config.yaml
win_length: 400
encoder_moe_every: 2
encoder_expert_mlp_ratio: 1
text_encoder_head_dim: 32
residual_init: "none"
max_precond_dim: 1024
grad_clip: 1.0
epochs: 20.0
Rows from block 9 of the text encoder, named by matrix and row number. Rows with one number belong to one neuron. Each number is 200 + 30 x the weight over the matrix's rms, rounded and kept within 0 to 999. All counts start at 0.
# fc1: MLP up (text_encoder.blocks.9.mlp.fc1.weight, 384x192), inputs 0-191
# fc2: MLP down (text_encoder.blocks.9.mlp.fc2.weight, 192x384, transposed), outputs 0-191
fc1.195,199,254,167,228,217,191,217,175,207,195,194,192,209,204,209,195,209,251,215,193,167,186,219,206,197,218,226,207,170,226,187,193,215,193,174,199,176,212,228,197,221,208,181,191,215,193,210,191,169,186,194,212,179,205,188,200,182,174,222,191,227,193,187,211,220,216,241,200,189,229,178,217,188,189,220,164,196,220,188,201,218,204,177,225,219,217,167,197,215,231,234,172,231,201,210,242,186,175,183,229,187,190,186,216,180,206,189,162,190,205,215,196,176,213,169,196,175,179,190,161,214,198,182,211,190,215,211,185,224,204,167,155,227,204,172,219,203,184,240,195,198,210,217,204,210,200,202,170,225,216,166,232,220,218,195,215,200,219,174,218,169,194,200,197,194,188,176,194,207,190,187,188,193,181,175,175,212,204,205,191,204,172,177,195,210,185,182,166,215,193,236,221
fc1.196,186,229,244,209,148,152,215,231,157,209,173,161,198,230,217,170,173,213,199,209,203,192,144,128,151,227,229,198,174,127,201,192,158,234,170,168,168,227,221,247,221,175,164,155,156,146,189,193,253,173,205,211,205,201,200,169,166,157,230,245,229,197,160,206,184,226,147,214,162,238,194,164,272,185,211,212,242,201,225,157,255,198,204,189,169,162,214,217,173,163,206,231,265,183,221,168,217,151,185,210,199,208,170,204,213,213,190,211,176,116,201,216,240,184,183,233,171,221,205,179,231,208,214,183,153,227,207,186,181,221,206,138,167,171,173,168,207,182,190,237,210,217,153,196,242,206,201,221,239,230,218,176,128,155,214,227,236,238,235,221,183,138,172,232,178,158,210,202,187,220,180,141,230,181,169,250,178,227,208,198,218,226,246,233,241,195,228,196,215,227,264,200
fc1.197,188,224,157,201,222,244,350,160,257,253,175,199,221,276,227,223,296,223,246,141,220,121,193,130,239,175,212,250,121,257,227,149,177,204,319,135,195,167,194,152,224,208,165,189,205,242,219,142,214,238,271,116,187,224,154,165,147,162,113,140,220,157,143,167,104,171,222,259,242,188,221,201,180,209,179,198,187,171,213,210,240,139,185,216,191,75,229,269,227,243,182,166,208,221,154,179,239,164,246,232,182,233,200,243,245,208,263,204,307,151,218,185,154,186,177,237,226,130,219,159,205,188,176,243,223,163,267,201,265,139,114,207,134,212,189,218,188,124,170,134,204,254,215,216,205,216,273,222,283,144,173,179,101,220,199,174,192,162,183,255,184,180,209,220,118,167,176,265,237,130,138,190,260,57,243,249,121,289,225,162,155,196,220,193,246,220,182,246,136,173,241,166
fc1.198,199,176,198,202,225,188,174,243,176,220,187,168,210,170,177,203,205,190,200,182,189,219,152,239,195,165,217,186,207,222,203,195,195,172,224,198,160,159,137,214,215,217,238,182,172,193,177,228,207,195,229,184,168,196,181,180,228,164,171,182,244,193,230,199,214,185,177,153,215,173,198,187,176,201,227,201,216,209,187,160,195,196,183,180,157,195,226,203,200,179,199,260,215,222,201,175,224,184,162,221,225,249,208,216,185,173,237,193,227,234,143,200,199,181,152,221,185,206,162,187,211,201,177,221,183,199,190,173,219,156,189,197,185,249,193,179,182,181,207,220,193,185,243,210,249,185,108,203,208,189,192,188,214,207,215,201,184,246,176,219,210,224,144,218,235,205,199,200,223,218,192,198,200,222,236,167,184,175,235,208,224,199,175,203,208,208,194,173,206,189,158,148
fc1.199,157,211,201,208,217,217,217,140,200,207,210,177,169,230,187,175,181,202,168,153,188,234,221,204,155,231,269,192,179,210,187,223,215,243,128,218,203,213,181,178,154,228,191,210,148,209,216,241,234,208,240,236,170,192,152,199,198,205,226,199,137,157,265,213,177,183,162,193,236,172,172,224,242,211,210,174,259,233,193,174,148,203,196,239,247,174,206,134,232,227,190,233,125,174,224,188,183,206,210,189,181,192,237,179,166,220,184,185,235,192,168,201,209,135,152,241,225,193,197,228,226,201,150,135,229,164,212,234,181,180,254,223,183,162,224,214,207,203,228,231,175,198,189,234,205,204,242,172,139,171,169,196,221,194,230,140,215,221,211,226,170,181,258,124,193,213,200,235,152,156,209,213,237,156,161,190,240,198,206,179,229,188,195,244,150,205,160,160,244,238,194,207
fc1.200,241,200,166,236,238,170,210,190,136,135,245,201,221,185,174,213,220,175,208,236,231,193,200,174,214,177,199,193,242,227,184,207,156,172,223,183,208,220,242,194,186,246,221,212,199,153,213,207,202,136,134,166,178,195,163,240,222,169,193,186,187,196,249,215,174,222,167,239,177,177,259,170,214,189,215,204,143,185,189,209,223,212,225,224,188,202,162,182,211,154,198,191,163,220,190,187,158,193,185,194,228,206,204,199,192,214,240,180,177,155,165,139,157,175,233,207,185,187,189,151,269,199,201,197,197,213,183,218,202,249,179,173,221,203,187,188,157,215,261,187,246,227,148,235,249,182,208,232,165,237,207,187,216,204,199,188,168,223,130,165,189,192,229,185,218,201,204,176,213,174,207,215,212,190,151,166,233,213,176,175,202,237,209,195,167,208,179,181,207,215,192,184
fc1.201,167,207,215,235,199,190,152,219,238,182,205,176,164,190,147,190,165,213,204,190,189,208,219,187,183,201,204,210,178,218,246,195,227,203,225,136,215,210,228,205,218,232,186,177,223,231,206,197,199,167,172,215,156,160,238,186,174,186,177,163,189,202,211,175,241,176,164,214,205,235,160,206,243,161,186,192,200,183,182,200,210,242,174,191,185,184,164,184,175,175,210,190,212,190,241,180,229,186,209,189,204,213,228,187,205,228,219,217,195,178,239,229,170,208,176,197,188,198,226,192,201,186,156,194,133,204,174,201,230,198,231,193,271,195,250,203,175,224,218,184,172,173,168,200,191,235,171,153,191,225,201,176,214,201,232,217,152,152,201,222,195,237,169,157,172,201,157,240,194,201,162,190,161,171,161,198,176,189,200,151,225,249,229,191,179,206,214,189,227,178,210,243
fc1.202,224,201,184,198,196,189,183,156,198,213,190,208,227,158,196,238,201,158,209,208,194,182,205,189,200,233,192,186,202,196,212,212,193,186,221,186,185,209,230,183,210,186,187,189,234,208,209,159,187,173,231,195,222,193,220,195,205,185,245,203,191,175,226,226,201,184,217,183,211,189,189,191,218,194,181,197,187,151,160,186,204,129,185,204,169,216,201,215,205,210,163,172,179,222,211,201,208,217,169,190,199,226,161,189,165,185,176,209,249,234,229,212,233,230,215,191,170,206,235,252,187,160,220,164,168,223,194,207,185,198,230,197,182,205,183,211,193,209,185,148,185,203,224,192,235,175,205,194,204,206,227,220,216,166,180,220,193,215,209,202,234,230,204,169,203,186,187,213,201,210,175,162,219,192,202,200,199,202,164,191,174,156,192,206,209,192,206,202,197,194,194,197
fc2.195,179,245,202,169,180,226,184,175,156,180,216,228,206,199,168,183,191,210,219,227,183,223,179,165,173,159,196,181,220,270,239,207,247,223,168,218,184,221,131,205,196,177,267,198,200,217,186,228,248,177,202,181,227,171,225,194,208,223,206,225,201,218,211,221,254,215,233,215,222,154,160,147,224,196,252,137,177,183,189,199,187,186,203,197,204,135,278,137,188,215,200,214,238,193,141,198,180,197,226,211,220,196,203,232,165,176,240,194,227,209,229,237,244,240,206,189,198,194,217,187,196,179,196,162,213,177,205,221,246,93,240,194,216,241,200,128,221,189,201,225,206,217,208,152,160,173,195,180,187,234,176,194,198,209,218,179,226,268,168,203,226,213,170,200,186,151,163,192,211,175,216,166,209,212,223,162,249,151,216,233,185,178,209,224,196,198,215,250,197,204,175,171
fc2.196,207,206,203,182,198,125,232,202,231,178,228,193,171,235,211,173,193,198,183,190,200,180,229,150,227,236,184,243,242,210,218,150,191,198,183,209,151,215,212,186,159,174,174,176,183,192,159,195,172,195,188,230,217,209,163,263,194,168,236,205,209,151,212,154,122,186,246,174,216,251,197,209,254,204,195,191,155,201,202,232,201,182,178,231,171,178,144,184,231,220,121,229,213,208,187,171,207,183,202,167,187,200,207,115,228,158,194,239,202,213,197,190,102,171,199,197,218,217,227,204,225,163,223,187,207,204,206,225,196,213,211,220,203,228,225,210,225,238,184,188,174,193,168,191,161,261,157,257,176,216,249,156,207,203,184,233,210,183,203,183,195,202,229,227,252,247,248,201,195,180,253,207,176,230,181,198,204,211,240,184,187,188,174,146,206,171,194,199,211,192,151,119
fc2.197,185,207,164,206,179,228,188,161,227,231,190,216,246,209,178,189,205,189,173,157,183,206,205,189,191,191,217,227,209,187,141,235,197,210,256,235,215,277,193,195,192,204,181,184,201,219,236,180,224,180,188,215,213,201,189,141,187,209,332,189,206,174,148,156,201,182,148,229,190,167,172,187,179,208,203,221,172,223,211,231,227,187,269,184,118,280,174,204,179,261,183,229,182,196,202,227,160,189,197,231,207,181,197,187,205,212,195,223,252,200,213,185,272,265,240,182,184,188,199,219,178,252,203,181,186,176,213,179,199,201,239,178,239,239,226,207,161,171,151,197,180,197,211,119,251,152,270,181,200,144,174,186,224,194,169,245,189,167,158,220,179,164,213,207,120,209,197,160,142,180,255,225,239,170,210,207,258,190,193,231,188,217,210,209,162,184,302,189,200,190,246,192
fc2.198,196,253,202,201,195,229,219,225,192,228,182,264,196,241,200,247,148,204,175,215,200,212,195,206,225,146,220,188,176,208,227,258,178,213,226,223,233,189,279,184,153,216,269,204,197,213,267,197,198,233,235,192,226,210,242,165,205,226,182,193,228,164,208,250,147,201,173,243,211,210,172,200,205,220,277,160,163,170,154,261,233,197,181,179,125,186,106,204,159,208,194,150,178,190,175,198,144,184,156,180,181,239,230,236,192,216,233,160,202,232,199,193,237,242,208,243,196,192,209,219,188,233,189,176,172,156,209,201,198,196,224,210,203,206,207,192,213,158,157,197,234,200,219,110,164,157,227,164,239,141,266,185,210,198,179,189,184,225,217,249,213,214,241,195,164,181,199,210,190,201,250,195,207,185,148,224,207,145,197,207,178,232,232,125,177,214,190,259,205,191,149,241
fc2.199,223,181,230,201,197,216,193,144,271,201,208,215,160,242,230,200,200,214,192,182,160,209,195,92,213,218,183,186,171,196,195,107,198,184,196,185,163,202,157,199,201,176,216,175,184,216,227,214,117,210,183,162,178,174,229,194,201,158,106,204,222,176,167,165,159,267,241,120,184,177,238,212,212,157,206,191,168,232,208,223,206,207,215,219,183,203,216,150,192,225,167,166,207,236,169,157,240,178,149,171,161,170,195,258,203,243,233,246,195,176,207,238,196,191,220,180,202,199,205,208,209,219,196,214,223,263,205,218,198,252,192,197,161,195,247,167,147,155,224,194,201,196,180,189,219,220,202,167,235,206,227,218,218,181,195,241,186,179,179,184,180,186,183,214,223,248,187,203,203,212,186,185,227,188,202,258,165,206,206,180,271,207,158,192,206,182,238,242,152,204,259,196
fc2.200,184,201,186,153,258,222,220,243,219,208,239,163,142,196,172,107,211,209,185,245,210,181,175,217,178,160,229,180,149,238,241,135,217,201,191,206,196,177,234,172,214,181,253,204,247,244,181,198,138,218,170,211,227,199,191,265,198,189,205,196,238,179,239,196,227,197,159,223,188,165,173,233,194,138,237,195,191,142,192,187,133,206,239,191,201,198,258,178,193,201,214,194,202,180,204,205,164,217,243,149,173,182,181,146,191,238,163,184,222,230,199,189,207,227,262,173,213,200,210,204,159,193,173,240,187,177,204,226,167,194,191,198,231,217,236,241,173,194,109,203,183,163,161,215,229,172,188,178,256,191,219,252,213,172,194,248,182,177,212,199,177,184,207,233,190,173,196,219,233,209,244,182,198,198,144,197,201,176,176,190,151,203,195,165,164,227,239,157,202,180,213,158
fc2.201,187,233,213,210,175,226,194,179,179,184,182,134,189,200,176,230,168,210,178,192,208,195,181,167,247,212,201,187,217,148,153,152,221,224,192,260,198,222,127,198,198,149,172,173,156,186,242,226,205,191,172,154,223,245,207,227,198,209,160,233,225,228,105,210,220,259,173,192,188,196,213,151,167,162,158,191,194,210,187,209,220,247,199,202,245,229,206,179,208,238,215,175,192,203,226,138,168,140,257,206,228,196,252,170,184,183,212,143,201,210,220,238,167,163,256,191,195,232,185,194,215,145,126,210,208,253,202,198,159,238,188,195,144,187,220,262,217,211,216,146,196,265,136,146,196,212,160,208,145,161,268,204,178,180,217,203,182,237,148,194,180,117,178,213,218,231,198,213,220,241,237,247,209,237,233,187,172,251,245,196,129,180,210,217,201,262,182,179,184,222,177,169
fc2.202,193,204,190,231,179,246,167,245,190,224,202,174,202,282,175,137,220,205,228,197,230,223,205,169,212,181,184,188,219,199,216,240,198,194,212,202,218,190,113,228,179,197,209,220,188,180,219,154,230,214,215,223,187,247,201,213,239,166,147,173,182,209,215,146,219,143,197,94,191,213,238,285,229,168,191,232,223,175,134,200,225,218,176,194,230,129,221,197,200,181,221,245,259,201,177,215,202,217,165,216,196,186,135,203,201,187,208,216,183,183,157,147,150,171,185,197,162,180,190,205,179,201,160,164,184,240,200,202,235,195,195,203,202,191,232,191,240,197,174,184,217,176,169,112,259,251,208,202,162,189,229,168,221,195,235,191,206,184,179,205,201,199,225,245,250,112,194,157,225,185,201,177,176,166,216,253,173,200,172,205,191,169,230,158,231,182,211,220,119,183,235,190